A small sound classifier, trained from scratch: width 256.
Rows from block 2 of a small sound classifier, named by matrix and row number. Rows with one number belong to one neuron. Each number is 128 + 32 x the weight over its row's rms, rounded and kept within 0 to 255. All counts start at 0. Numbers have three digits each.
After each neuron's rows are labels from the 100 clips, of 14848, where the neuron reaches its highest value: "loudest band" is the band of the loudest frequency at the time of the peak; "top examples" is what is common among them. Only what is clearly more common there than usual is listed. The data: simulated sounds of rotating machines with and without faults.
# fc1: MLP up (model.blocks.2.mlp.fc1.weight, 512x256), inputs 0-255
# fc2: MLP down (model.blocks.2.mlp.fc2.weight, 256x512, transposed), outputs 0-255

fc1.457:155112118110110109149156166106138144149160141153135140054053113133155137163098071130142191161084127108111107133169103068130094095120116126130142113174112088112122148103149148112140134102170119106091126169058146172180175153169083108182151093123057129169112171158088158118036129112119123088166133127154095115159094146152146114162139103138200124148106189104156137092136128159115098142096153097076105123117084144103130161152080030051073177152153135117097071093148143103121131090150158092155140050178088153172071121145132177127119141104185169111119103170125108184147176145110134114147131104118176103125096181091137179121160158055080136146149162135117114150131190173085115125153068132109088133135135136130112146122123116171174128149155141114150161157121143149167142178073080
fc2.457:082139080119130131146159075159143134170151105093088091095159085153186107108160192107168100135161136061072167137107084120135149122138114121085088146179083106165135142178140118138096109168154160130157184149139123106110143077106149139162092115115130118081135141141144125116115123104124129129113124034110130134108121115153137165145174178192130095170091072121175135112088097107149159185151184145134121160129130145103076099133186219126110083133090128070171107047202118077149100086201114180086134115082121120177126157141102135134167146132167138050140108115110116119160114187136144161127140180135118125134054157158103150126190123071144109103161172068143061135127098118155157137202127107109119151116075142083132070151136160110092107129136078138099121126169161140131146147109125
loudest band: 250 to 500 Hz
top examples: gearbox

fc1.81:175116082135115143114142129045123132155119004123139101166153140123168150143161125129128099159084130121101144090091171086108194119162107068115095153085063096139145125090128053119128056129097116126088141104111041060154114181159158155172141173126089128085167166166099133164112093118091153092155155143129121095193171128113131123174148073127152091100060069108103173133168139125107131149121165122112143139177135119142200111118131162135135128154063162166135128100110128156111153109148150124069161155052080158083162109163165121176135122148108148082151146126112130147072142157148073068114105187082140173161119145161146143144156128148117147136155121150168083124131101159135101183162187150119110126169184163157119079139134170125128147123133095142077103096134129138161128092099132
fc2.81:138135063174088134109100149120159153078112093128106152133089134188160157147116122202089148169123158107105096112173166159140108118110093183127137155164124047111125121151106166179111118151098223116113185079116150110096125130099175105102112178176119147118127095141139151056102099144134165160119068133129109090061140124089101155096108136120128088082141137168194172121162101154143128179113123079065138132101135124145174108170184122122116183146101188094107086071127096141105101127132118171165160152063106119159129115133179109169119103162100165075100155133094119147035117111151123120099175156163119098103146111125166128112101151130159114167159107151065183093173131171141102138135140119173121094181117155130092110045127126165159113101077099103140169107116141102091193117120178
loudest band: 500 to 1000 Hz
top examples: gearbox

fc1.490:137158130143143053165101141093133168121147158067146142094126106088132064146180119110107169162162104128153137143112135194162111134158105090089161174139141131098137100219131171127137144118155126174153070162103139115151104110118090090111166142085095159106150148087151072083112121131088119145120197122196062118112132135121125157109165080102125079081184106096114099122096112066137188109124066111082145143123173152107073128136131138143130092105122152162075072150113112141112052187171169136139124145123169165088131101117153108149117180123121122156113178083121133169094154172162113104120136084201110132112122142068166097145049141124122109156093150162105111145112087180188098103121163145190104142122156152079117160135140172159118077176153108145114204178088092148122159130082129
fc2.490:096148110114059110094133175140121094106206104136100187111125083098163102153200126120073186089114096143081121158127082199161128107170222161178117163122089067097131119119113169140107083118072140065098178124140155121056115115129158137133151161152149137116123076082156187123145160094177104138118076106093153106083091126156159076137117181085170164125104101108175089141107112105146169172143087123119171080110181082139151132090137075183094103139108139147091123154077135110151133138158131106114147134124102169180095062120129139150120202060135124103090185169180114111138132067111135126102136089212098153118140172154156072134102142152130149141161103134116189135131094127150110102167139132071128117159121167148163130136092126153103113137116165153126101174127125143151124110127128
loudest band: 2000 to 4000 Hz
top examples: text has "speed"; speed: medium; rattle; compressor

fc1.11:124116136110158153124054135112144154156173090095139145178116104131178092108105145127125129146059204114139139131109136071079182133073200109095146069135124107132179102162104149148115078157103213101128143056060154061129153210162212131164122121152120143070170129142165136131156167178142123110172094097100078066197123152138129076097097098111160106125097104129162123144133094099125115171135156190131176116118128150114133114103124111182099156174140157145114078088118126148158109129177125141143148094134070096104131116084104108124149135123103120086126111153110106145117137163126103117147075146098132156087184115147052090155107095162122108083129174108127112150126127141094151150116165202115141089167153123112096152075128204117162096097089109179119162157118139108085071140147169
fc2.11:166090077153156159136163149121151120151137126139158168134116116076080140098124115164101129129069117118105074170121122125161139149089131150112147144088130154170140116125109154120207122147165192112118091096071166098086116160080087135100119121066133122058122140189103167138106140168141144154114103093037094139146130115076149153178118095136175083110152211148131128129133157148084117122149132121128117143162147044121139115158088135084140176097098097173095148078160151076095125092143150127138176099147161131168097132214124132133155182098084131131190138144077085163111113138179141145076194150114152164102067139126120070142089085072174128117182156151090122144078100108133135125119148146162127150116104105159187126113192138132095089191132172143064156117102136076116149129066102
loudest band: 2000 to 4000 Hz
top examples: turbine

fc1.377:128167122109144144127163158106167123110183154158118113161103044134098086130095108104145128128091098132079144067110117073154174131084170150108111115153161139109097091125147132116121110089118107154200169112120097181082127133145122104101121171185112165176143109134117150102075124093072111162124177126151119104148163116080153127121220121126149090042103179121148128157201125124147162122081139192126047087125170183164098126122127101142119120100165119134174111127145143122128152124101180081161128120085110125127106120166102187097161093169158185135142158135071184088127108097183130144159089088106169160131162192165073137187150085134148153105102062092098118138135125140142144100144144136172046133099117148091146084125100127177141085116129138109049119145133137165154149065152183
fc2.377:135164058152173118194110162118088133126149127137128187105084115117106162149122161144133135184168118166159122152084152129051117127143085058136115134142125060115145185107125185127115090179127074125104147112096148186125135150074115116122145146093114155120099153111098135083142123122057103089162135147139128132146147114169213103151150183160128078079092089116104117107069127141132116111137096093171140078142096073178098204134150116116101089153145155113123062162124116159139178102169112168123097092146154135127138107136163059123086169074082105113173128097124163130152069137060122136100179155181147186107141071169095122145140078124097141125130174103169138130144087202105073139164140145128165166130163100208118140100166104122135135129167095071154118127154084151156101170138132
loudest band: 1000 to 2000 Hz
top examples: turbine; bearing knock

fc1.333:145084087168108101162107100111150177128138084153113145177115124110102136124125108137139144163129166160120150139126090138062130100132106122117130168100119110149168151225110098150096108133071116153045167077122105136102160123142128139197124126131170137036106182111166114190233117152100120077170134112086146134136174114118131098141103145156122139159137108068125127155128099138184079090091095123096127103141174193187185150139152117147137160166103101136112133122068114122064115068117202125087156141095151132098164114141155082157118070140117040137076094064191100134150107079134116105120129134105173189144135122120144161102137105119180146176166186127134156156157101139122140110112163045161182153158080111126135102127125086114086137094127117126149163153090146104110148165137154
fc2.333:147169108159104170130133105093132116033062090133132180118094110149122124102161131148184090164107157134195114195117133155116134097130173151115155118154228135157094138061095112101114167195152127147108168150077104155139156116107126109116138095175153177126103171125143089165171187158194135122153167154100126122140137142120114105125146141145074072106160121103149108115160110140100063143109164133152077143178092114091110050104108101117039120069143171093122146065132112139150225095114097150093116088079185105149143164101142072155100138172135144146118186136130109139098140148144098144147167183112152099125122110083132122084114136160121139093130095121154100072132103113130104160102093158120125095132161130127131151113071095095106124163075193136126144079131145182181127141170093
loudest band: 500 to 1000 Hz
top examples: gearbox

fc1.115:126177120155097070191127094112122161129109160090100116132110122095086105185138101091138152144123058146110069081138203078046120120151110144193120092090124185144138129125186132088116147175128159080112095182087128142161113051148105137105171149146179091171121118064122116164106134129127114188132107092120112148128129148124163179112156182116133090098128175076189155122116129118147109110088148123066158128152112131112132116157165113173114161116097066153101149130170139079142157162139116098138152109185073110163116119171115153086154098115146128136091093180111111128157109130213130092116175113172102161102130149198164213116152149078126120066113092138101183120064128154132141127115094090089151162133049128081184163074143131152154115133069133135135100140151105127112140132152139
fc2.115:120070157158094106096129095146098122118158109150097156223186116070147159121095137188098133154151167186121103117141102182154122087114192173093125142174132075161123175103159169124123107126167144139150116096129063151108128086091114111083145099089109107141125148119146144068096172164109146096176182143211128081103123140099100174112164144146148098127120190140129149182128125128112145116096140135111117117185145115191144093091126106070134126109170159149104116089111170138122177162117105109190133132127207143112117147179195089138111124101144165137052074156149150148129173101120113055078083096074140195167125131128109123087146138101130150113098099153054122079154096125143126164120118103148146159055146131080131061116146102124160100133183140136129134105101099143163077120105070
loudest band: 250 to 500 Hz
top examples: speed: slow; gearbox

fc1.275:088083115148095151161136106087124123115078166097161118153116103121159110107060191105139095107177126123133105138108100159114112150210140096151121140154117095070146123146149117081107143141167159186112109118119215188138120098154093058126152107146096076139193123146103149145050165087162160191114145106114180181137141172084095112099126163162147120113127153149153156117087181133119158116099176133113142156162130128111148148121120104113091102086149127118120142163105072045147119197096077124159203123125104101172128147130121159049119149102147116114110137106121162126106121173133160132069140098091094158181083093186075104106099146107167181046113123167167146179122134174110148173085157150182138097130127096159107080143083126106099180130094135152156114089100109140186131089105149
fc2.275:098128094149110108114111143109100093101132060128196173092117122122134163120172142110079159156076189126150101170112104199110094124131069130165140166117127087078088081195085144082129079136142150047142169123154145132145107097091107107138179087098123115099157154148133095166137126141167137093115157111087158129093166141107144184142134132129167126136144123116142145101090170110134110156161095153107140193113082099198115060125191135069163103117124069111099186127137096166123130149125094125123181192119071108153139133138095143149128178086130113076109145131174134080175138213101152153134129113152134102121092162174129096171112161101116128140108101108149193113164045121142139106129132124167145127115140209146114117146182122079079117161101216065193098139114127118107109112090131
loudest band: 2000 to 4000 Hz
top examples: thin (high-pass); pump; bearing knock

fc1.337:167134137114087100119174101134122110101057162129209101147127167128189124187212127142089098088110157121176219153157192109165136135125115084138115158103065113140138117161113141140134204138157107114137098168143109102140098151165193080074114175132119147169134142130099071175164158144152090192186099116140143104116099166152115104143136127140140160167130079128142142118132092130065135121164121104129161115115137054160150125161079123098088171103144089089110115143077150094141122115123121138105084107124133108148140120112086140132165101163138154092133132163171150166115146072109108135178140189092081108119092077157117138139083135168123161152093135103134066107156176133143169085121088155145041132130095114139151123172124081148075163162079087163085098129120147105072103206108067
fc2.337:125117159112160151150080134113086135156135113080170122088151102088092105069128163155123216148153064059125111146129101099118110130158104137191162136162069184155131059119098131101104105149122184058135122165095150164181174131128114146122071134107117099121126115130163168081079134111132098133137104164145133131159105114121109118144168174114107144127126109132141132133093163051135153100128159175105104150179112117166141136086113121124127145096143162153166075131131114120097168151202123096206115120110127141173085151106111171149136139182159141092127094122123142114142169114090152115028117161179123128098145158080097115037159115132201152142075130098058171115123137120108075125207189117111185132094131112149154134095168180126096099103161129131182136099109086185111107167109172
loudest band: 250 to 500 Hz
top examples: pump

fc1.156:115117146201151066130135155127185098114116193096106140152146076149089077137081175096114135105174125168151154169106176125129072130097191116070100132128059107092146148156141150159185116175138123125100158155126181144172096094117124156131162093094131116168062151149118123121111113080155131114133182170132159124228105153107087148079071104116182152132166120125143086082124099110128125065107189078119134144096184144131141138140117076127156121176149068102109120110173093121183130173129113128153163155099141174109123114080144142097139152147147089158077110109134116109100163130103065132124192134104155108161175081102121154073159090106146191105123145087124109118125140112127122085087123104184122157143073097142114178120155120082194088041094152142112151172167144113101158116101109
fc2.156:145144102148142154166142129176160156122111130137159083147124052075107093106179096158078152139166146093087084140152119147180140201076093170171112126165148182128123143104167168102085105146099133199139074139175180101136137143122113178094166125116140164093135099124127133077151168134152155130104151108145088142061077130062144134105109170199094038134078159095196158126155142207123087191091099144139148190133142102147113122146151050142133104138104163156140110167104113119142131056142144110097137124073095119142132091123128124187114151145158073118092158090119122089151028134143088142111184108118110144130149101142078110199155113146127110117121146103138095132075157143075130136102147111171100103144165100142147112154143119171134167155077100148109113131072108162138138108151092
loudest band: 2000 to 4000 Hz
top examples: text has "speed"; speed: medium; turbine; imbalance

fc1.447:190123134148116116104118114133113089067125169093169103160120108164151138124141090159144113114122101100100116154109177128176125158160124192149109172135116085135116123128190202117098114158123133111162118096143142141130128089037063134102162168139115151115131110100095073136121056132135118113091090120109150096188169141107121144080110155129106136078175065195129142151146145113133148113083119142102130094187142097097195157104159097116163141075097146137135139090088160180170119129145109127128098126194149073149127115104139132195123064107154169141110155134124127063113135174155129164125068095152090175174138083105105120165093165121095144084084107094112110078166077149108098132117204173164143076170126143104113172141174202134199202156090132063104116128137146087101103125151106
fc2.447:090100094109132137128093126158080118127104127152080105136146078150152167148157133119129147176128169092129198117117093092097139219164199123148160132080205085173143145106087125115155146126139075066142117135132129151119172210153101132131142137083110135171076126109108121124096079142122126174111150169163085118137118088056128093169129132130174101090125062106137119121123092111137176164151128164086170106153085037109143125134131156112140084130109152132145142106127148084094100159116158143070152173125086141113143075141100125086154154137087175151137150115116087216119072111124144082123211138128182086141167133122138147113155104100170125141108139144158101117130095057157152141143097111101109197121140133161158113131122094171084100095156101181197074193114183102171135078133144
loudest band: 500 to 1000 Hz; 1000 to 2000 Hz
top examples: gearbox

fc1.270:126102115150172188139157124139148114190093182131112117104162147130097115048120085140135148118164129107110154108123144169168108178140144107069172127129109106101117155167167080160145109114095152165127116140154181108164185132116082094125089156166075171088126108189157125089087193150066112059175149151123111095185105086167150104071150094108110122128063154151087119179212116130119129096107145176165126122173148120042155113175073103139110160121181133147136120141119073149157135169114114133095123056153114154098039136146127105115119107190149095131092129121098119176166110090126079134133152141085098108167166121085147100127111138152160107128166119161193108125116191084187099113138117117129084130111157156112140142155093157157206129079140059113159107122102146129093110097099134
fc2.270:099110125103156168122181122168126109103183174112126147131119147028091132119091166109168137090135147130102132116155145160154165092109116111155072176071184092194143089109184151109124175087139135161129118096151121088106075137147097082098118086105158142139076089160161146155120132174161103169120075182106150110155176132153178135150090090129102121078154095106056147117150103168087131158118126119168126075142129096116192107150134155145168157135175125180154195166146159084126145103139071119141164158115125159170116130146105119074097118134153135151093097178162148173113136067157075117098127134150081129121145105083090197104144098146076143199168102129166125134087144114114074085135074155113163115046126159085163142120107123124146074153110044156146105153123159104162084127140156
loudest band: 2000 to 4000 Hz
top examples: speed: slow; compressor; electric motor

fc1.393:137089170178145140145160131058113099152140080090121135136147114111140132165106158153125198137169092096183135105143129144102095183119041081105116110124122100164137180088138097118116110104121128198126159188089105120181092172180126141072115081126135116155100137124185123096124205203132153101109144090122151179180103103146114165141157122182192067087110155146098128119156112106159143108087096159070116138070106139129103080131111167099157147112102125141126113173174115166138116104137135168068122139152105112158141110147119112162133120152101095161097140092134154154116102107094147210148095167124184080144159106098111091113087093141159089102109151134110174187147141129143165176129140108072081141112104081137149086081118131103143142108175214104198154124037107077131149122095116
fc2.393:156179103094130123087111093110115092053098105171138191120129151130119127093109124092156143121166127112137161129104159137137180057114119097128150117119107114117106152131107140168112065131133162133110158092122131152106204133069118106138091074094073169159140180145109132190100165102117129105133119194156105175091201090165203142177098138129117153135136156106104163149069151165145065160161112145109148057151080110144125103129210137106112156122149115130137090128105156170141092150128172092091146176110136165130147110157095151126118136096169129138106071205079129074172105112159075100146088143133088142090091134125199102121138111036082160140114160204137100069133135162069091127156137154116120127124152095110157134172093117096164145159118116122111179164131119140064156116202140
loudest band: 1000 to 2000 Hz
top examples: conveyor; speed: fast; muffled (low-pass)

fc1.492:143085167123108131143153075121136157078105153144079170125068106147138191100134072112153146136181158116139119143175175103184119151140142186124131155120120149121126102192145183079140105208126117070078134136126107106183151121139058095118168136165108131120090185090115121137151098142133148130109151167163162143095133117129175172127178106111150127087058069095171079145127170137139122092130134125087140118132191115088156090120150151147061100122080069132126108153107137079078107152177120182090104101138151155118043123115147062123152155184140129130109173096080087125088111090094133127146091124183136087202131138107136194134121163168119069198091162138175113140082141100099087093164114132112119094146123126103146130058131131132105134169116098125120109154181173063144152083128128
fc2.492:141186101146128104168129132129072136164111148061163109114117154156146139081141118126127107138144118085149092137113066166144132144139157123106131119117164092142132165129065127136085138157099184085135111044106154116116108095161140184103189070100122115122127178101085142165152089164134104102128142115172181166153126178153096126202096176079120051085091107065115185153136101165137133120133082151165133056107113035159134130072125114146198106150111150085170097106161138127136103211118157132101105174087094127153159153128181135082108167134110144127126154100084108154142165131149085127162096088111128135165128155183132162135109129118185157133135144115170145119133117188183090195090142128094121076125187143118132124165108183113100072116136136106117094101120109189055093169122122
loudest band: 1000 to 2000 Hz
top examples: gearbox; thin (high-pass)

fc1.469:158155157091087093156130142144098123125181109142105123176101152162140077162125083171158150103232117154194106153107179106148147195170165118127169105152139144194182112046090161129108160075096110118100179154118089140140106096111091170092167109184156123105100115142103066172104158133082078053146126132106096134104138166119081194100157111141082103162122144136102169130125095102190126167128100145121060102135141143130091116128065102178089189115105091137147093159119135092110124095086163188083074212139088106155085143089128126108127115088175146169065146149128142093150108149087102157128101120115153133174127146105105148150169134130152087132098153102117130139119187094130197095126102089180122138146135093126121113077117152129167165100159125113156151095155132162100145145152100
fc2.469:127177151134075057149113173120110118132182148142115181162149128102077098109119138129125119113162146079117150120116156136114152115075146079163143119120128166125174097084098151074185141109129127121119142176168171141116093155154183079121148119202168159218137140135105106075071148103138128116206134111132133100108143141083162142116108134167063141153156170165171119170112133162120144145095091099188154114118114143111110123128158095157160173169142113124188058142125153158082044095116131121125096103157117009137086128081101136118069124085134097138124163121200139116100154092150128126072135105157084116105091169131161152137139116120084183185164093108185190138127085125100108119183133119138147126110142108129113138053096147132115139143130113181120098126139067162178077100132086
loudest band: 500 to 1000 Hz
top examples: text has "speed"; speed: medium; pump

fc1.60:148073087117130103101140141142147130123176134164095131153162149071174181129126104106095127091147179155110092088094174180088115134155152145185126138168045146124189126136143147165132139121171136123091156164138143122143110110176141095202143128163050118132066101112164119115104128126105113108127121132141111083141123138122111128138090127032146098151098111176133148141092114141075098140139132140202146098094179157124109158130079152129205140162138176164138139169097107140138141145099139118108053134108132142152111163093145096113072074102110062144152113127108125129131130145132181103170082112112171112195157145139136164097118107100163112151092100134153145159087140151102095144188087163050068037106172180174144118058113124147111056147097151153127123106179080140143084111197159
fc2.60:089143069124158119087132135142160137096085111143124153062121134035115151135092113071136150112130154164105127167099064141045065181124083097076190168122175195109130113182151168144137194078143149161084161074125102115136112078189142085152142108096107158141131139113144096098166151093112067099193102143122178094163139128109130113115093163093132125107131157148175149077194188132125094113118095149118101150170131059112123169141130095178106133101102133121175123079173098160119188141113094134135127099090125109126106158114086102159119147128121171138117107115147140156129124110150126164097100108115107148099129126128125170127084141163113116149117081132133135148148120130131078158165120123134158108162108221062116194169151061124110143186122161199105186140113179177117148132165082
loudest band: 2000 to 4000 Hz
top examples: speed: slow; electric motor

fc1.231:171142144142063161102111097136145115176162173126133146154135129131134133126144175117151165142156109118068093137117136147135136103109141110118113122114137117139097098141024120143165129118120140089122201051156151113175108098073113156083139120167133161148132135163134079167088123174143195116168073182104128128112115138134093105123119131126105132098122083091096090083105157113125158163144114113128092123114108127157092141139068181176109167171163169118132165132144133133061059129077134095181106086145154145102138104104131135157096144157144165161126113183085147089045118156152166095156142147149108126154140210216148118068101165166082086133146095101156151072077154108186119148123119038122138138104152164192152058169125153131165181067103096137173124139168108114074141088102128
fc2.231:091129101160155167150091165105121175104100103082150060113092120182124123114087078154140141107096079110076083145151150088124176131149154132081094176122124127163068212073169185179128052152149171056140169112119116122126111192125125144166071166137131071143110168095067110090148110126168138105100148184093140123056137178112090104139147147076123099146091121131132084196096188155141147184088145125137108105117118094156115117158125130122094158136100158174149101138128195152170160052115171123138153055129103167132150134112096129107156151116167112142132120105083098179094116106147122156191123134115127153100122052152142096104159079167108153128138117155128170102137112151080153208106092151141144139164072101096137130112153154167149104135121135121186093166148142123085158118151130
loudest band: 500 to 1000 Hz
top examples: gearbox

fc1.24:134208098110134099043150138101056194092119123127176116087086106105155146093143141119167098089101167143152122128134076112119165100111053137194152121098112136162163143106114139158115188154164080122108142172127093077160149152139123101134148137125181113117114168108148113135116134103121103139116102143148150159165180154124190052071124112183116118144152138136115135129177140135181094076093098083211123181164131104095137125072115089077104110094158133102140130104093100135171109096132127170110111083104102130089158108132126097138156157182115175126126078065179131141156125140104131168121161072146093124081194102110115151094181061127072099153227131148113110136151157137139141089131090141201122112113112169106176167113153110176116093150119139104169074150133154109164130111181155
fc2.24:195096219121149161112098078060152143148081114130099154072176163115087153154126117176112133150120096138107110167074145083080169155140143189081207152139107199201096137122113133137118082128177117107153122067139128175158141168091166081137189099157124182167134082165099088162115144108169120101131121099103098154103149147100029161137149075178093121070108068102126100173165091118107144120056130115100152087144069097136072160076115171135131118152155087163140122133155100104097144109085135092097139071099126146129150089171195129158089101114122155080134136131128125138094134132121152119163116135098115106125155151168111154126123108100131111129126152114104130089122121086137124134119172171127190123152172169078167126135145139121124140160182088139167134171136105120097198129085147
loudest band: 2000 to 4000 Hz; 4000 to 8000 Hz
top examples: turbine; speed: medium; thin (high-pass)

fc1.83:113122147117097133142175172121133170150132147108115130148114114149175162215142086157146133169129169064170104095174152143126117084171172167088168130126157162103149140099134171099130165156115144174147124145134150144136110091178107125043086122099182125070134095067115090089125161119132137115172190141084075161112164182109061214126141073136146126086080105111049113097125069137123157073141167120121095117134148165119122082193141075161074133169139168129123095128163100112122113094108135134120114179138111173171178127140136119123082144137144074133089114131074132163148148143167120111095116044084116105186096112184126120100085133096070106143156080102141137147135130139121119137096084132089170053127125092111163164127116155173196101146092143094150104153120121171089082097132118
fc2.83:124157108133160074105139131191164146149125133153163080146122123123118157144135196155207099090150141158120108147103159190137073118098162128090165164134108087137151138102152116200095125122172116147158156101109151135085166143116155143147132076108167096121168149162135124125151146106080142088151154175128084146148075135129095053125146135132140147158091127106133131110142177088087097154140119099125105121110127152145201148091109111154131119082121059131142099146159080179058116133147123130130149130122051090111057138124147153160099123192069138175192158052175068124172171085094081140105113147093073173183126176160135113093158153128124120184102096110138084089102075132165168102108109120171129107105116076136111085099176170110130233121111130117074107117124100161105163120163102
loudest band: 250 to 500 Hz
top examples: speed: slow; gearbox

fc1.346:114132133178121098146107107184121147093097071113120137124089163126125123190180176092106171123134093095110121110114202128078103100143131166168138118137156130140152146196113109053116113102054185138094086130100098118153193096085093083109140181114161135088193178149107104148134133121106194150144156136110120136167113060128194150141098097111112103142081060132118089066127164065118061149141146101098129129187112113120153115109119068125182069180127131131207129128148156132129139128130117124121122162129163122099091125148143116111196111114123096127091145148154108120115180171091145147169106144112137117100199169112084107120118114102119078115171167142088078122104154152168186166135154072114118179148151133095071164167123162107178142146107113168132141153034132138158156132187125
fc2.346:156154144086127156070077119125123118217029173130128150093094089064113124106103134169119116085127139128126179136124100139174116093185137122121098106186112126174146095089130140140114154122148120125171078107083145113146142110091138131182105153122140171184087156131129129142170163186131086119118062104176107165149153148118116135103137137090071153169148158064132125111098118095119101107082183157094209192093126112145161103120086125108182142135113180095114162135088104154138133133168153158190123099106131136134130133133157086112129129208164139124179131118165180190141180051177105150140154094134099141169078077143081151143095143098117126147122124161140154114164122114079122103073137172114109146150100140121180130155127095137043098101132068040142101129111144140195120130115111
loudest band: 2000 to 4000 Hz
top examples: turbine

fc1.508:158067106117143150113104182190081155140135129109154105109136202168155156136101147104123063089116064148118110092116124084079102177139117174143120144141193163099161216127141116127121111114114090141070099100073111187115131134156136165176132124117112117160173150147152093160116127102162106089187072170165097070174104114098142128131130108070199111116091140153100086138084110130145152087141149118177101141171119141158139110179112166179197110140140115122129067122137148143124169109127128108068126060114110182110112169093123099158097132160137152155158165109084122144119089190153073173163044111148127126129129125122129134105108163096189148137153164103214170100099100108122105086107144045117175139131174102145118064062154076103123098137148149130113115113137155123152133131161166
fc2.508:108107118126077105083166087138157131141124177102101156120141107159091137101099066175162106103185113151145110211155128162128185028147095103101144175127099155124130129150149170097134132151139126083117110164111161014138124100182158120130153130185185150125150058129109112100156129137112125135105133138099172115107110181162146096103100124125146152158190169143166114159109071140124054097098161119099189120163156118131124126132141067051113125138128101071150136123120061150150163103109147109172098157175110195148137113117142126056128125082140158120129140128135158126142183098164129187126129144094123101151157117107167098127114115147095101115107092090141149135128147104144098179138091153071129119170034153197145161154103104121184091165124140147075122138185087103148085066152130
loudest band: 1000 to 2000 Hz; 2000 to 4000 Hz
top examples: speed: fast; gearbox

fc1.114:127084145161165086140127114192150093119133142135152087143120131173161161143080108170150166180150163139112126124135167106132106133153165100190154164150110086066113145182111107139177113109115129153071096126098108124117084085099096173133134095102076173115074162105183110193108100095124151145117196059138118076114112121146100105166176074173093090074166073097116119150153111155137182059068107113042114109137120143134116098103074142148133140066182121145117143092126108123137155133168160104128139150157130166167122087135140174120071128084099143057142125116166115100165109176141159098116092141099143067168116176131106118129172156115159099111146207034168151130183115134077138131160089131079143106176104121121157114182148103172174161116174133126105118109118127111165173139147126
fc2.114:138092096126103142167170097106158120142081077146096158193175093138114064126133169152174106148096163075109103202129082136131087097175141133145137075151202193170140122111067109090143113133122106146135147142124177090138137179084115100095132092117126140072141184145111125160175061138160119123132128074124170140141144155109161103126221102204138107144146159121144112152193096097141114122072100122105113155203100151194072112055162097112147165137194108090108154091126109105121144067090139131097173154148083145143137180130178108139082116142139082087157142113129108154151182177078136158117128170116150116133150118132109112135064098098138184136101139128123107081114112157187110186115098158118122127114073149111114131097096150131146142163146121122058135139137111118072123175068130
loudest band: 500 to 1000 Hz; 250 to 500 Hz
top examples: gearbox

fc1.422:134167155144136135141113075122047126157126123126109180113115145113140139142167119108161100077103087054146116178069175134079232155108154114111154034099107052136095160125174116099105147109167072110147126137127114133079160133163161132146116172142151134048140187177120099137136080105113141132062110121179127059149218075117123105158153124100127065171119100108145108152103140151081151083126107123116161110160124075129110121146139136174114088181106108180090143122132122134127134145172122147100156114159092117120189113125119100133053123116148120131121175098086104103111059101109110160145107115125143093145170148139161172142167160213122079161146188132084141167152150136134108149155168146160116093088111148117131149134101147113171096171047103163138091152167143144100119096152107
fc2.422:144150121117132093102164096057121150131087137092098195134146108120125121122111154151075122154133102158139189121096118088087121174147103144168150136118135123143133060151125145121108136127127152096134125027153144115135080109125149130113161162093102145098073129147128095065162141114143115118157092167126081153171087174129118146089041087106105101074120157145171100136106131115094099128200117124142088153106125216123136126153139131121081163096192128122124171132146081094090134191140109204130176202185107112153092144107158083083158160107138168129076136127150138131108102100066118216100162182149135131181183154068095112102094150137193143099163090112130140163110137153175204115157204121130163099108197094150108175105078113117111122159125126121123137114075115112143124159114133
loudest band: 250 to 500 Hz
top examples: muffled (low-pass); fan

fc1.381:146142133172147151070145091144117145096144079167109137146109154110207132095083158103126142138089107091130128129137120057165120168131154174137130141122169176127113196055178162174039129180164084140129161110157132133104165155128078133127092126105054152125110128103117107071101098125144144129128132142146104104144143184147124165146109134071129132072071126103139136113120094096145099111173155145049134097061135086134114102081120106118110146191167109157125138093134149083115136138182106192123155067107128106049161149142095092137110122124115099092149135129119097145153128133057169113153142126112087190161156147173081079129142210149094103136168130097123094150134104150134140206107139168114147171109182123118100164171156105077245118091125125066133129146116097120157134108135142
fc2.381:150085128120181125096179160053139078176116101138129058090114094144119127106056168116148135082136135026168120069134130096138080098130109112107106148117122106098113186098105148163169135140204125109136142112126105150140098148134094101140155161102156118161138186180098146116098145089124119074198162180147087146107136135134035142146083115149128124186108172166136127145134198102203156116110198132162151195108128098167115148121101189095131109141168089093106092119138144122099143107142092184127096124122146160168147137134125144088110100144094122101158113129095124094128103155101152151103138108173087108107129128111162139108232121077117133140107133114129100100071168132120167142062167141192113158096134108144175155160099049140125135169077172100136107065166125145140150124149132
loudest band: 250 to 500 Hz
top examples: gearbox